{
  "crop_scale_min": 1,
  "norm_position": "pre",
  "mlp_ratio": 4,
  "patch_size": [4, 4],
  "eps": 1e-06
}
Rows from block 5 of a small image classifier, named by matrix and row number. Rows with one number belong to one neuron. Each number is 128 + 24 x the weight over its row's rms, rounded and kept within 0 to 255. All counts start at 0. Numbers have three digits each.
After each neuron's rows are labels from the 100 images, of 14848, where the neuron reaches its highest value: "top examples" is what is common among them. Only what is clearly more common there than usual is listed. The data: renderings of 100 made-up gadgets, each built of a few solids, in any pose. In brackets: how many of the 100, against the usual share in percent.
# fc1: MLP up (model.blocks.5.mlp.fc1.weight, 768x192), inputs 48-95
# fc2: MLP down (model.blocks.5.mlp.fc2.weight, 192x768, transposed), outputs 48-95

fc1.755:123151144117124143111150131096108129116150119170150098108114105140119110145148110123121151112089100160117152142114129089092121068111146128158142
fc2.755:111143134182131122170132131140118131114119131099157168120126135103179194117104143161153112109127126106112103076163126113150109131143118112129077
top examples: red (34 vs 8.4)

fc1.514:138127147128106107116129152119119159093077113125094077140120119107135131112188105165099156156162125148100075146155109138145116066122148106161129
fc2.514:130114195133124135123125164157146121128103104145135133128151103195173122167128142110128102177134123119090147118146124125083113158114116138162110
top examples: orange (35 vs 8.3)

fc1.236:159137126102142114119149170119145134103142126142089135128106134124094078075162117087130151123127163121108100141132145173136170103137134146123125
fc2.236:106141123137073144096100139107127124137102143136136105129105110159145179199084142126118099170151136126130138104089120131111176126130093148168153
top examples: grey (33 vs 8.1); white (25 vs 8.6)

fc1.285:107146136103164104104164128077149165088140145115108148147141149103077093111116134123131156147124139137147145078150166124109149139119090126121124
fc2.285:136123126147144177099137104139123104097122107144131125130098142154132101124121135156144145153151112113140141134120116153138137135111119156125172
top examples: black (61 vs 8.6)

fc1.332:132078126180129147139152145152113129118092142142134094119133100117168140126132114119123154145088127101127136125126087091128163096102091112101124
fc2.332:107116152109134128132132157134133115181117080132129110144160167125119118149121147123148112153158123121131185118138117124083177146115143104156140
top examples: red (27 vs 8.4)

fc1.526:127152127083070136147091130121103136079152128108151149122113114093108122118130127076100128114115096162132106128146126163106159128141146109117126
fc2.526:101138127169103128146155125109111158131138154107134129144088151148134149155078083148146182112117178130132162117099108084128106178110135130082115
top examples: pink (25 vs 8.4)

fc1.163:117114129121119076164123113110141152117146124128097155161154154100114115076107125136118128123133137117118152141106119136064095130131145104102115
fc2.163:135118108131083132140142144177091091160110162086133115110142112136142135110135139168135172133140064132138129185108152142142147117140110110095113
top examples: green (41 vs 8.4)

fc1.766:132135128098113080143122121138125149126156138083100126158144159116102107104123170136124157102168164121137167118094124119070119148120150129079142
fc2.766:126145128161116135143145128157098085133097157100135092135127126122153127110116146158159164143120065108158137171087168125121165135150116119098134
top examples: blue (45 vs 7.9)

fc1.241:168131130110128145116080132180098123118141118097117127095105111096132123106130141131213120130139136105107130092122133140100086141142114128080139
fc2.241:122119130107154120126156104121187146135148099103121168126095121111092138132131122139130157100123137121116104129101077110133134137118155119117101
top examples: teal (32 vs 8.3)

fc1.468:076147162145138082167156114155134117104104084137138130098146087111082069174167115102134111146080157151145150127120112115097128159166093122088153
fc2.468:132145092095120119097120138112107149129166149147147175197103126105079116125147098066119110100111125143137101156114122135123120166132130140125130
top examples: brown (53 vs 8.2)

fc1.153:138139119146122136119137151149090095091145134132115163147092122138150133166126127102124098112150133128114137084190088132154141126150132086131112
fc2.153:134133157116124145119162113154151151124102119083122085111167084158176110118113122163108177136151107075110137138109142155128151137108119116088128
top examples: orange (53 vs 8.3)

fc1.29:110097113172125095119114104118120152124101120149151076133139105137135173164161130127105111136107119119129147121125105112112149103095187170134171
fc2.29:119126156089169107122133116098164136109202114149077155152148124064122067070142119104160153108090126104087107114126129127130100119118184148107139
top examples: teal (25 vs 8.3)

fc1.535:142099112127112157111058155122121123088145148111118094173099144110118163125158091134142156137125146140150151108103137124112141105107159146144172
fc2.535:145128102087112130108135115130133152141133155113110167156125113136142116168134084135136117084076107125182086149109127121143102161158121143098112
top examples: green (28 vs 8.4)

fc1.445:128081124103082122125129119133157147141134158146126102160111197148122145174117113109134086161141167089158104124125117116150087159159125131140098
fc2.445:145109123151135080122067133148116112125136132127123137071147121103140143141138165120136097130114107117146089147120168113150100109199117131148173
top examples: teal (33 vs 8.3)

fc1.563:131151139154131131104125094122150129154164125121122134162115170108106105147144157124129116095117114097119121124115130104130135167111123100142100
fc2.563:168123139118163134155114168163173134109122107107121157126128091153126162080165108174152144103115121077092142153144150104144116125109148141083152
top examples: pink (46 vs 8.4)

fc1.51:075147154123126100124128095136135100093186134148076149139129157144155155127097114152155144114153168084120130123097104093163151169128120108100104
fc2.51:194134127082139154127106130118193118152107103115119151129087086142106137116179132102158107088110125153114117144106120118124153147117181128154163
top examples: blue (34 vs 7.9)

fc1.718:129136143081082147174159109160131156121154107095136113102133137132117129106125155126112144126103120081115140075102138171112135124134093141155083
fc2.718:145123100123142148106149088140126126152090164116161152136103103157144137137120109170133121127123119144140111165069132131146151157141120109086098
top examples: green (37 vs 8.4)

fc1.632:132150143132120123145144105127106107101147156143145106091118134123159147158165096113116089113142173160100112063111135101121129157181120110098120
fc2.632:130156161152138101146127115118147134123134121160141121134092126102126186121089142136123135115142175110120122134113103063130130175084122133121094
top examples: blue (51 vs 7.9)

fc1.467:129150158119145131111145114098096111092170118120079140130123132100108085163197145112107110067102130141149157111176134101089106146176143129116125
fc2.467:132119159168140122179139165148196167087110100106144128132123102160138147105102129163156142135174144079090147143136120119099128158105145124118123
top examples: pink (59 vs 8.4)

fc1.281:101122154135134111127140104121086059152123155134101087109126134147137116119133082128124101092109151075178139133149148098137096122105125122126092
fc2.281:128138143130123135143129146192117117142072115112137087111134116152159126136112099187155159165095126081116173136120133120118123161133128159090137
top examples: pink (56 vs 8.4)

fc1.296:076138138135105108157170108100113120120113148148149120125125109154133129132139107083109093118118176163109109143116139196115137146128075161097124
fc2.296:089172139150170146131187067079096133140154142162119111158110171138148102105105139118109160115127146114154132112152081122124122138066162104107114
top examples: black (35 vs 8.6)

fc1.589:147177158157118147121114121143113084123099142106141124139079124139134118138134115116139122119122093124122128134071097142127124101138114089088133
fc2.589:124138130123136118126129160117108136100143141152152165106120140101124124137093125134078106125112138133074092095152090112167092099128118149121113
top examples: teal (78 vs 8.3)

fc1.385:178155115120138149150156152137144144106114097110095126120125139123104123087136078118113099163106099115098094119129134166108143148115115143107106
fc2.385:125137128142129149103165079111111145124138143122122161112097110164124184117109124100126142136159126165147121111084120134132138177121091089117086
top examples: yellow (35 vs 8.6)

fc1.482:167128113136110131082142089157134118115155105175101166175130129147132128117131105167136152117120143145100131115132081128148091138126107094091107
fc2.482:107113108188126122169118143153148127166144116098096076147161148146155127120156145147140141130133114085132114148153152125123124104149160114153169
top examples: black (27 vs 8.6)

fc1.679:140129156103116107104114136158115143109174070126129146144084096118140115124115083128128103113150121136143175099157127123098183136166128119120128
fc2.679:138177161109149167139151107066119135115136090166108148120099150131113118146123090085097157113130173169133137096119133140109107138067176138138129
top examples: black (32 vs 8.6); grey (27 vs 8.1)

fc1.395:120152124120147150128145126090130115113132129168098061166146119154107087141115148102128116146106154095136108122117131098135109149103088153136133
fc2.395:119143121143101114160120141134100121139117156086118095142154146094160142136104168151130112163147138111125140103159130095125145127143127120131101
top examples: yellow (28 vs 8.6)

fc1.45:132061113135137078145147110098140157101127130110119129128163132152129132159152142123113143107115129161141137110155110098113117132157170141131098
fc2.45:145127119104130116093109129100121100150154153135135137120107140066140107139097133115120124130094134105149097112078137089163156135126110154109133
top examples: pink (31 vs 8.4)

fc1.700:141085108132105111145123089110163146170139121171117107108125147166083130152140139097107108109121125132130148124126138132136137169107167155151129
fc2.700:152118132125150118137099134113127132095167117131137170113118135101127140117177093097144147137101140139059075101148114122170092084129139142145141
top examples: teal (86 vs 8.3)

fc1.546:135158141070115141118119151124133117100124118127153116107118161142146107152150104119123169137116096146124143109112106092088134099165100069089134
fc2.546:144128120167145138126127129106139142124131141127157163106064139112127182142148145127148094060086135135126090098138113116136049114140120154162112
top examples: teal (28 vs 8.3)

fc1.743:144115084117128135106129117155127087104150130170144143131104105061163149091131156124148091116096134150097184148098147127128121165112087078094147
fc2.743:100160150166173114126186103116127154155144126135119132148110157140116153123100131110120146123105138114177128131135139094093112186142126138103106
top examples: black (31 vs 8.6)

fc1.11:129091088135103140149137124121107138167136139119102129097133126114085105117141124086105127140144158116139140107100156113135151107139085146102102
fc2.11:137105121162093105108115129150127142103137104140111089117162152099093121149157091108174118104087127114122136112132142146123106100195111136135148
top examples: red (38 vs 8.4)

fc1.604:123144113139138161118164113151135123131153100119160184131137145160111121155133130102095129143144141151118120102065172091117073128110109091062110
fc2.604:176113092127161154091129135168131152098103123152136117076127113131184147137148100125133117148111108135126112147141143179131131117123101111134134
top examples: purple (26 vs 8)

fc1.58:124139141121098123130131114208134114104132163127124120157100129112140120136122155122145133127127140116114143135091106108133121140112122106100125
fc2.58:130130153116137137114119139155146116142082129150152108131082132149156110116103144151123069100135122109130151135094122124131126134107117171114118
top examples: teal (66 vs 8.3)

fc1.598:153146108116129136084133124144106142142127111156124116130093097098115131174110127139180112123105159129111140098090131126111144133156074113101157
fc2.598:184159167135128169123147118114136115091121141146114172114079140130155135104126109130112151104144144157108105108142129128150113118079154145095131
top examples: yellow (39 vs 8.6)

fc1.4:109121086143123095154142163092155114163150167135171121144107128096096135115152124100133118140114156132109123141164134133115116090114127153126141
fc2.4:145140138101123156099098149111130132135118127124099139128127095210098143150141115127102138152144131142115093179135071132111153155110164130156162
top examples: orange (63 vs 8.3)

fc1.12:121120094137142129115168146151163138107140127147121096117109139136110132162145138134110097102149134139150117131122174107119125117139148138162100
fc2.12:162145139122118132090079111109106108124121155135144150106122131070157120137101124118120106139121150130090116138090126163180141101140117157131147
top examples: teal (28 vs 8.3); yellow (28 vs 8.6)

fc1.150:072174137104126158101130125128130116115100104076171156121105115114130047112152099176152129163140181117120127112121107133113133165162150138044146
fc2.150:116128102075102118103129123081113118155162156153121161158137112117125146121132100106124157138113126152117078119144146102164139124107163099110127
top examples: teal (48 vs 8.3)

fc1.554:154140119113102114125116100144123145110124123160128170134142121113132150113167131129133137131132140119093145133133115136066105080162125134136107
fc2.554:143126149130108127112130151173115130156101092122103085146187146140175091145151142117145101166107079105141135122132155132102112131147124133136152
top examples: purple (28 vs 8)

fc1.637:118095143115108105142141114126131168119145127170133117085155116166109121138135161147126147082148142091138116080101145144119145155128059096135105
fc2.637:127137117129077125095141119127113095183136160137129104118125133119119131133117146112146132120105091146166138161106116120123126135124146105096149
top examples: green (45 vs 8.4)

fc1.759:157077134103096075193126114128104147148138124145110108097165171125122110122156109186117120090136133121136125108113131117149142095155104093147104
fc2.759:102116125160085121118182127156118127146124149085150103101151116131164159135092123135152161164113122112161140110107129126121135168127091107089065
top examples: blue (33 vs 7.9); purple (33 vs 8)

fc1.240:162100112095099108141104156100159109111143125134115143104113131085143149092122111067171165108116146124134161114096129120129105166129102144125175
fc2.240:144161130116132142071141123150127124166102150152107133148090136121144159158126124159137135102099154113149100157156109078109122170131143129095125
top examples: purple (36 vs 8)

fc1.282:110124147143109075150107131128145151119122122109154163115180181154141092168140135149104124144142149127125099091123137108128125128138161123110143
fc2.282:092152121154144139083161108127141128139149100162114086175123157122129107128129149133165140134092133079162125126133130120088122153124143172104149
top examples: black (31 vs 8.6)

fc1.252:179122136123117082174108106121137111157154145140125116108136118147118110105177145144128114103114138133100166076125140089145118137126083119153120
fc2.252:118100140140136138120160101102146133129166128122130105134143142081124085135108112102131138141139146141144129107102105142145158138112131093120110
top examples: blue (40 vs 7.9)

fc1.322:152142172142143101167125131124144124092142117131138098155130130116138097147097157105161111101097122086158152124102143173129157155158121142119141
fc2.322:135166146139147148143156141116130138100113087132116164149139122123095131117131120118133166160110148135091078087145135155100095129128144141137136
top examples: black (28 vs 8.6)

fc1.625:107144137111097075164136124107188110141128101137093111116138144090131109136112127121115121131091137120084144093133099116112104113158132127124090
fc2.625:139117073107131123123082169142096120115147167139139158125142106136112130120148134132096135149148071133123063160106140152147117073118130129167164
top examples: brown (49 vs 8.2)

fc1.195:121132094095091140142175139116116125093148116116153160148091108111177097147148179100165120157117140121123146117176100114161141144102103120146167
fc2.195:153135132155122160120096098113099080157102152177144125113081120144092137134104150119117096096148098175117146130102097163155168098107135112174105
top examples: red (46 vs 8.4)

fc1.391:142153128150106155118089116150061171104134132086091099096145114141105146146155089169149116135182161134126140115144129171118113103168129110129123
fc2.391:114113104125137137106151082091128150133171116126123085147140151090071145101136107064156174137143115165131147134111129142115117097134132158131157
top examples: orange (43 vs 8.3)

fc1.541:123110143111127110140124155136072148142136149122129100154136187155089097121108138139112119162083132170134108084101135148127113128131077148121132
fc2.541:117094134137118144162124119168156110115100127108165141138108093145145124134133116170135086130157143104097155100109156124162156127098077117112083
top examples: blue (33 vs 7.9)

fc1.608:116156168078127140103145145088109091129106084170067143164084141117120053135152113118106113083124137201120131154148124103103113111167135144132125
fc2.608:153123132224118103189126152166167182106107119085165138108112146139128173131134126149168095112141140100154131114139134117116098120151102158120111
top examples: pink (60 vs 8.4)

fc1.698:098156118133100127118168143101190095120132102154126147077154123134117125121101123129112138129126164138100112125117135061122130134137077108114141
fc2.698:107137106111102090137090135103104112157138137161122099125135152105149110114132161100128130124131087162165149152116173095125177121149135131138140
top examples: brown (25 vs 8.2)

fc1.717:137137127176129135116127097107149107134101117158097164134145107107154134133117151145112093123143149157151106110165108096152103120156162119160126
fc2.717:122107140168144119154108135160168145080119108107129116096168133156127113128143170147122144141166113104128103102105130134114117100171126188146154
top examples: red (51 vs 8.4)

fc1.247:112147130133156142116144117095134112143094156115156132137099148119096148156160144145154104137172143098132126121121077078121134125112137083123141
fc2.247:110125169137141124107154118119148151073131142124136123115104113109143165116108153152134182125102159096099105081121109117135134126121111175113105
top examples: pink (29 vs 8.4)

fc1.43:126101113116121112157125117107149141156142143143135164134125142113157115139140090107170108061121094117092117135132128118113074089161154141163136
fc2.43:138123159110143150118117153140129135124137100127084105113175115177131088129145103127104160154133105117118101152128169153123126132112166107116157
top examples: orange (27 vs 8.3); purple (26 vs 8)

fc1.423:127114138129097147111101088096154141175129135161137115133157095158150152105128092137142116092090118139155104086101123127117093096135150118140160
fc2.423:078127115137069121114108138106078080168115184161144131132097116111130157145100195121142126167146119166117137142138157100148149125128084101155113
top examples: purple (25 vs 8)

fc1.214:132127095156084151139126108156116105181136171116144124115127094125126137129098149146098098156112155110124173121123131101139105141106123091087081
fc2.214:159131113140159132115112130137114151115145078134121112157156169071132130140122116109126128114098129143148145098146136144120113109157147161162131
top examples: blue (25 vs 7.9)

fc1.507:123115105144141107176141160142178103108132140127175151125124126116121145128140182118144192138169137135124129133145143090108138133132126081141139
fc2.507:142117146105093173087121145115105125141095117110105119147103075168135118165125110117118137151176170150086150120137109184116149117097152113166140
top examples: orange (42 vs 8.3)

fc1.154:155083116125132122099132131162111149074132103127131136120187102156106121156142107133107122152088123138150150154083112172143153139117130168101085
fc2.154:134122126083137137105093109107121112140112115150156166128101117070089097120119132109110098107116125149113117169121118113139142128128156108172165
top examples: teal (27 vs 8.3)

fc1.360:131148112160087157135114107120102080131121102168146114094086133122165148098127120103113087099118128130116132097121121104162149087102117144152182
fc2.360:113121094140136124111150135113113150104096122104131107131137137116131128170114108136167143155103161108159128140144106118134121184148096152122160
top examples: green (45 vs 8.4)

fc1.204:149133138114102097120106073159088124149162141114129158171094104109145145140152151081106109131123125121114163127168132132089132115156153124154141
fc2.204:081144138126114110150134136101140102151169155141130122145102124101128111086125149123158136097131139141103119151093131089138142116095171106141142
top examples: orange (26 vs 8.3)

fc1.435:117070110122128094144114115126115131111167131128106123136120148117166144148142111113146153116137189145133153107114156119144065125155091111142137
fc2.435:155107088120109132077124154146115112124093150125123138070113109122136147182159143120099114125079094166151153110100105133122120144170101089136125
top examples: purple (49 vs 8)

fc1.441:186116148130085107096130114147143094148131109153124151124122149120162119102142140098126128100106126131087165104153147108174118141134132109158135
fc2.441:092123129156101146131167126123134152131138114120146120137089148144102172147117089110158150108149174140157131125128085115118126186126117093118107
top examples: blue (35 vs 7.9)

fc1.678:125111067114122124136128145134162095084138096121104156090127137137159117095125089105090116135120119173125086138136129153143132099087167129108156
fc2.678:135147157130105095147099109094106150155124150135124145106140146094116156168097143102111113114156167146156114097110138096095148167113160145146112
top examples: pink (31 vs 8.4); grey (30 vs 8.1)

fc1.316:187107130133093136154123107121127119126143102085127118131125124166131190159135070147125145119149108123147155101123141157150123124101144161124127
fc2.316:105152128115121154133131101084071113125150151155110119120134154116119078112105081139096156118110145153115119114151121144159124092080127108117114
top examples: orange (34 vs 8.3)

fc1.293:142171161134121143111175095137115095132094122128138103123106099135126122164141106119139127140163134132082109115126128104104132143137081095090119
fc2.293:140152138143150129126132167129157145084126123115128155129098133140125201124123155138085158109107139110099102114173139098123088111104138164127128
top examples: teal (33 vs 8.3); pink (30 vs 8.4)

fc1.496:082074092147113128144100135139096145111120119099173152125132135163175085136116165110108143151087111165130128138141121139146122131155093132128155
fc2.496:147130146124122114134094137172138108157112153132119163127098104107092150113162122180128088086124108104110117161121150102140095142122128118102119
top examples: pink (46 vs 8.4)

fc1.74:143129111102112114103130094099133105095155135107160102116113109084157160113094170149161151105123179127143114078121141130160154158142123095121165
fc2.74:124106108096152162114173106111138152125143110137121138135100125142138111143131078072127141125147155175112157111090135165117130150098140088142092
top examples: orange (41 vs 8.3)

fc1.146:143161134122144107128151156129075153109181095131106118158108160134087112130138090134115110154119136111117174131168130122092147098153110110114148
fc2.146:128133134134158167092178051086111168108161134139130126165107156127115137129115121081116155133154176139148110088119115161124109129095128156120097
top examples: black (31 vs 8.6)

fc1.578:120087143141095095111128134128119160112151114164094120168134136168122093118139110138105118121125139120134137114167159130126165131086131125143149
fc2.578:107131114124145119115170101106135135128159163101140129135088125089139167129119135132177141080104177123143111094144098108139101167131113135075077
top examples: pink (34 vs 8.4)

fc1.329:157110144162088097139111127142138138123108194094093147147131146138100098065154105141132138145117126129104091131123158117141120142089129150158124
fc2.329:172145137130127187108128123100143139070093132109170151094068109124131155192143132118146112147151167142118178096130106140124133141141132147152110
top examples: yellow (28 vs 8.6)

fc1.410:154113143139115152116165121108143138114156108149138157147127193171104131127133085122092091140144118115093128087119093113093136150101121118088141
fc2.410:146142113114143168106143121158096114107093157145132111101146145134161106164159131116136129164110105148130105130092136187148087074127109133144163
top examples: purple (67 vs 8)

fc1.695:136116159133078100148110116140097136138106188122126113120141107123098167128113149160101125107116141137117127107107101172131154126121089096127111
fc2.695:111129144145115134145126171160138087131127150106146128118116123155143140111145125182162125133149099099074128117130133114154140091125140130124119
top examples: yellow (32 vs 8.6)

fc1.570:126118111124086118115122127117136102146147141120110117116157182142121144141101087112147169168132175149113115095110121123096110121140105130109134
fc2.570:122107093135166079134136141156155154133159110115109101126155141093111127101149158141153092093068112098161142140149129112115072117177110143102130
top examples: red (26 vs 8.4); green (25 vs 8.4)

fc1.723:134160150142086142115117133112148098159151141089127111108134152132123160140136063149149120116120165129099166102155090110125087133134143141099122
fc2.723:130113153112127139155120117121160156113129116118163135176102103130099101099134132147160123097144168090106143167138101093132160154086164152117121
top examples: green (25 vs 8.4)

fc1.254:137073112142056099182109124139128130204100139142135115129117122127096137089122113096124145080144126119110142161128165128140114141091127129166126
fc2.254:149156118084116148101134149122101112128112142119086095126132122126156113177118076114127129101118168130138152105145105130109154174123120098108122
top examples: pink (33 vs 8.4)

fc1.584:130095085083072138138118167120141118146141125095076133117092158128147103111120115083128123120171120149076156147151124111114152102107142102116149
fc2.584:142177162125123127112121146127132124149122119136091104140123151087126119161158158110142131084099151117167152124131077078113118161128140151102101
top examples: grey (36 vs 8.1)

fc1.131:107115125144139142138132141108116157153108108106075129118150111123147123132129108121173108105096135096117155106108152159121155142133126145144146
fc2.131:139137105115109179103136112114084091112114113157157098143122144099100103121111107115147149167125125173102151132150121180144131107174108126149164
top examples: red (29 vs 8.4); white (25 vs 8.6)

fc1.408:098078148091098142182133157115134157087127113085077141107143133179172136166121082096118174131143157114123164110120087133118093129124097167123118
fc2.408:163116107136133170118140100156124136109099111145143155129089154108140142157118120137125110120117101144171101113154145172149103119177103095142133
top examples: red (26 vs 8.4)

fc1.323:119145076106091164165153102130113145156119144114098129140118130129125164125131086159096134094158169105135135129150175146108127132121128095110111
fc2.323:153107099106141126089091114112104119133117145165129142128137110088077095118132132075153061164120105150119129179128109183143122113135158150167187
top examples: orange (58 vs 8.3)

fc1.764:118124095132082160131149126087153155124098145108171082125087087170151137155126138121167169161090155162126125113128126143150138101121110124143169
fc2.764:125098138170091106173126153171163131152107120100139136143129089121139170106150174139133110122143101104115126186126127130100111140157124095147118
top examples: blue (56 vs 7.9)

fc1.347:139103126136138096103158186145088122109183168108139121150120135107122077122133141087146134140131149131133115114137145103119129137153107136117126
fc2.347:135086088134107127105103113145118127139116107134123096127121121114129115160165086103155072139125142113121158114137162167133157114152113122172160
top examples: teal (33 vs 8.3); white (27 vs 8.6)

fc1.24:097142133084087124107076147132100147182144136106094158192136114169141125149149131127181126092132115102139154153114165158101128149118147128137128
fc2.24:112104128157093139169131143126137121154111113132139114126149126170138154170130097118118116168144115141142110110175147149076123122165143102184137
top examples: grey (31 vs 8.1)

fc1.696:164108138146138152120111147118145067115121145123130152138108109094127098108100146105089092140154139136146105124096162102150094133113167134117157
fc2.696:135080104133139136126129110156160168104109076146118090120157137164122123148136106132154066098134122120167170112090161151106144137168092122153121
top examples: blue (31 vs 7.9)

fc1.667:117164148104107103121108126099118164113130130119083137123147145113086121138170107114092109111141165167129129086166128103122139152158128151109114
fc2.667:119122137130166168109126109103139145063157103119155118149118144141108119120121113114119152143159154116116135110114136135169154114102115178122140
top examples: black (25 vs 8.6)

fc1.253:133108086153134105125116152116118117115131125137137138128095134090070140109142123146077132141168148130138085125154158113143113110097145115132092
fc2.253:142118138118085158138120143109135149131094142123129119119149101128130106183154112103126102180139145136105151119163109137100142132141111145185164
top examples: grey (39 vs 8.1); white (25 vs 8.6)

fc1.139:146140095133119137162122132088126119105104137133133145115156107097124138129136095145173160133146112175119084131122156109168130130160085129127103
fc2.139:072118192134146114147133115117123103128155129133131110135139127130133125095097094151125128123193132113113150093134149124149126121071143150102075
top examples: yellow (27 vs 8.6)

fc1.84:115153153142147157093164144130141099100122121109072145127081112097135113138131133159155092132120122152117117129157139116128109122139122127125135
fc2.84:140072124136111114161131141172174149119109137084179150096127065125129104094145094164139149159149125080114118161096151144167123127123103123108122
top examples: pink (63 vs 8.4)

fc1.288:142081121127147102126120132143148141080165122187136127151132151128116082108130151102080140145128123120109103146130156124114143076174116101143104
fc2.288:078129155116105104126111126090095112134136166142164189136102106104096161162109174124153089126139170148111120102144112101157106156101134085143106
top examples: pink (26 vs 8.4)

fc1.213:160120116102141140102145119110136102133099137142163173189162170135161169136137102162115089137146132149148132097145135143146118145105150038100118
fc2.213:149086090131094113112115136163133126130089146118118083120157100136169097153180158131141130164102126112107114173111069115124134124168119161149178
top examples: purple (31 vs 8)

fc1.233:089105123113117088133090157128079140157113101126094152143158134114067175105123161099169139091120124126173164150127181120105125113066111133141156
fc2.233:163140112110148115111109149143104135155153150085101094139159120122161140139139097120100154149102099137102088147109179137133156108152122145110138
top examples: purple (45 vs 8)

fc1.675:084152116156166125125106119124135124108138138111129131119156127125109115128079122100115058138113133107165128137111132167117116142113148124070163
fc2.675:118183174117115148138163129098090108150133119156115115179099145121097151118141137111170192140144113150089156112183147114100136147085107138145127
top examples: black (43 vs 8.6)

fc1.100:112137141080103113141103124098128143090165150127126129135098135109166081097138149118146093134132124144113115125167116101090159167106144091121138
fc2.100:108106107132099117118099116134143098152139126175142130115121137096105125120130105159122086118136108146115114137135138112163115077122153110168140
top examples: red (35 vs 8.4)

fc1.356:101144117101130178115175096128138147116114145126151140118063148161133131166123102151148084141116124093106139130145128112097127136164116152145138
fc2.356:132108093112122142091118174129147067147122147129152116135134100105134104111129130123121108147130099154121134154106154125174157124120118066121157
top examples: orange (33 vs 8.3)

fc1.416:115110130114059114162120137060131152182136156107103102162106152149096127119133159081130078085111116088107103146124111102133076119108099122135148
fc2.416:170107108090105154108080174150122123120100139117113121127150109158147116162170132135113121129095116124101101147109133115143111090130166129134156
top examples: purple (35 vs 8)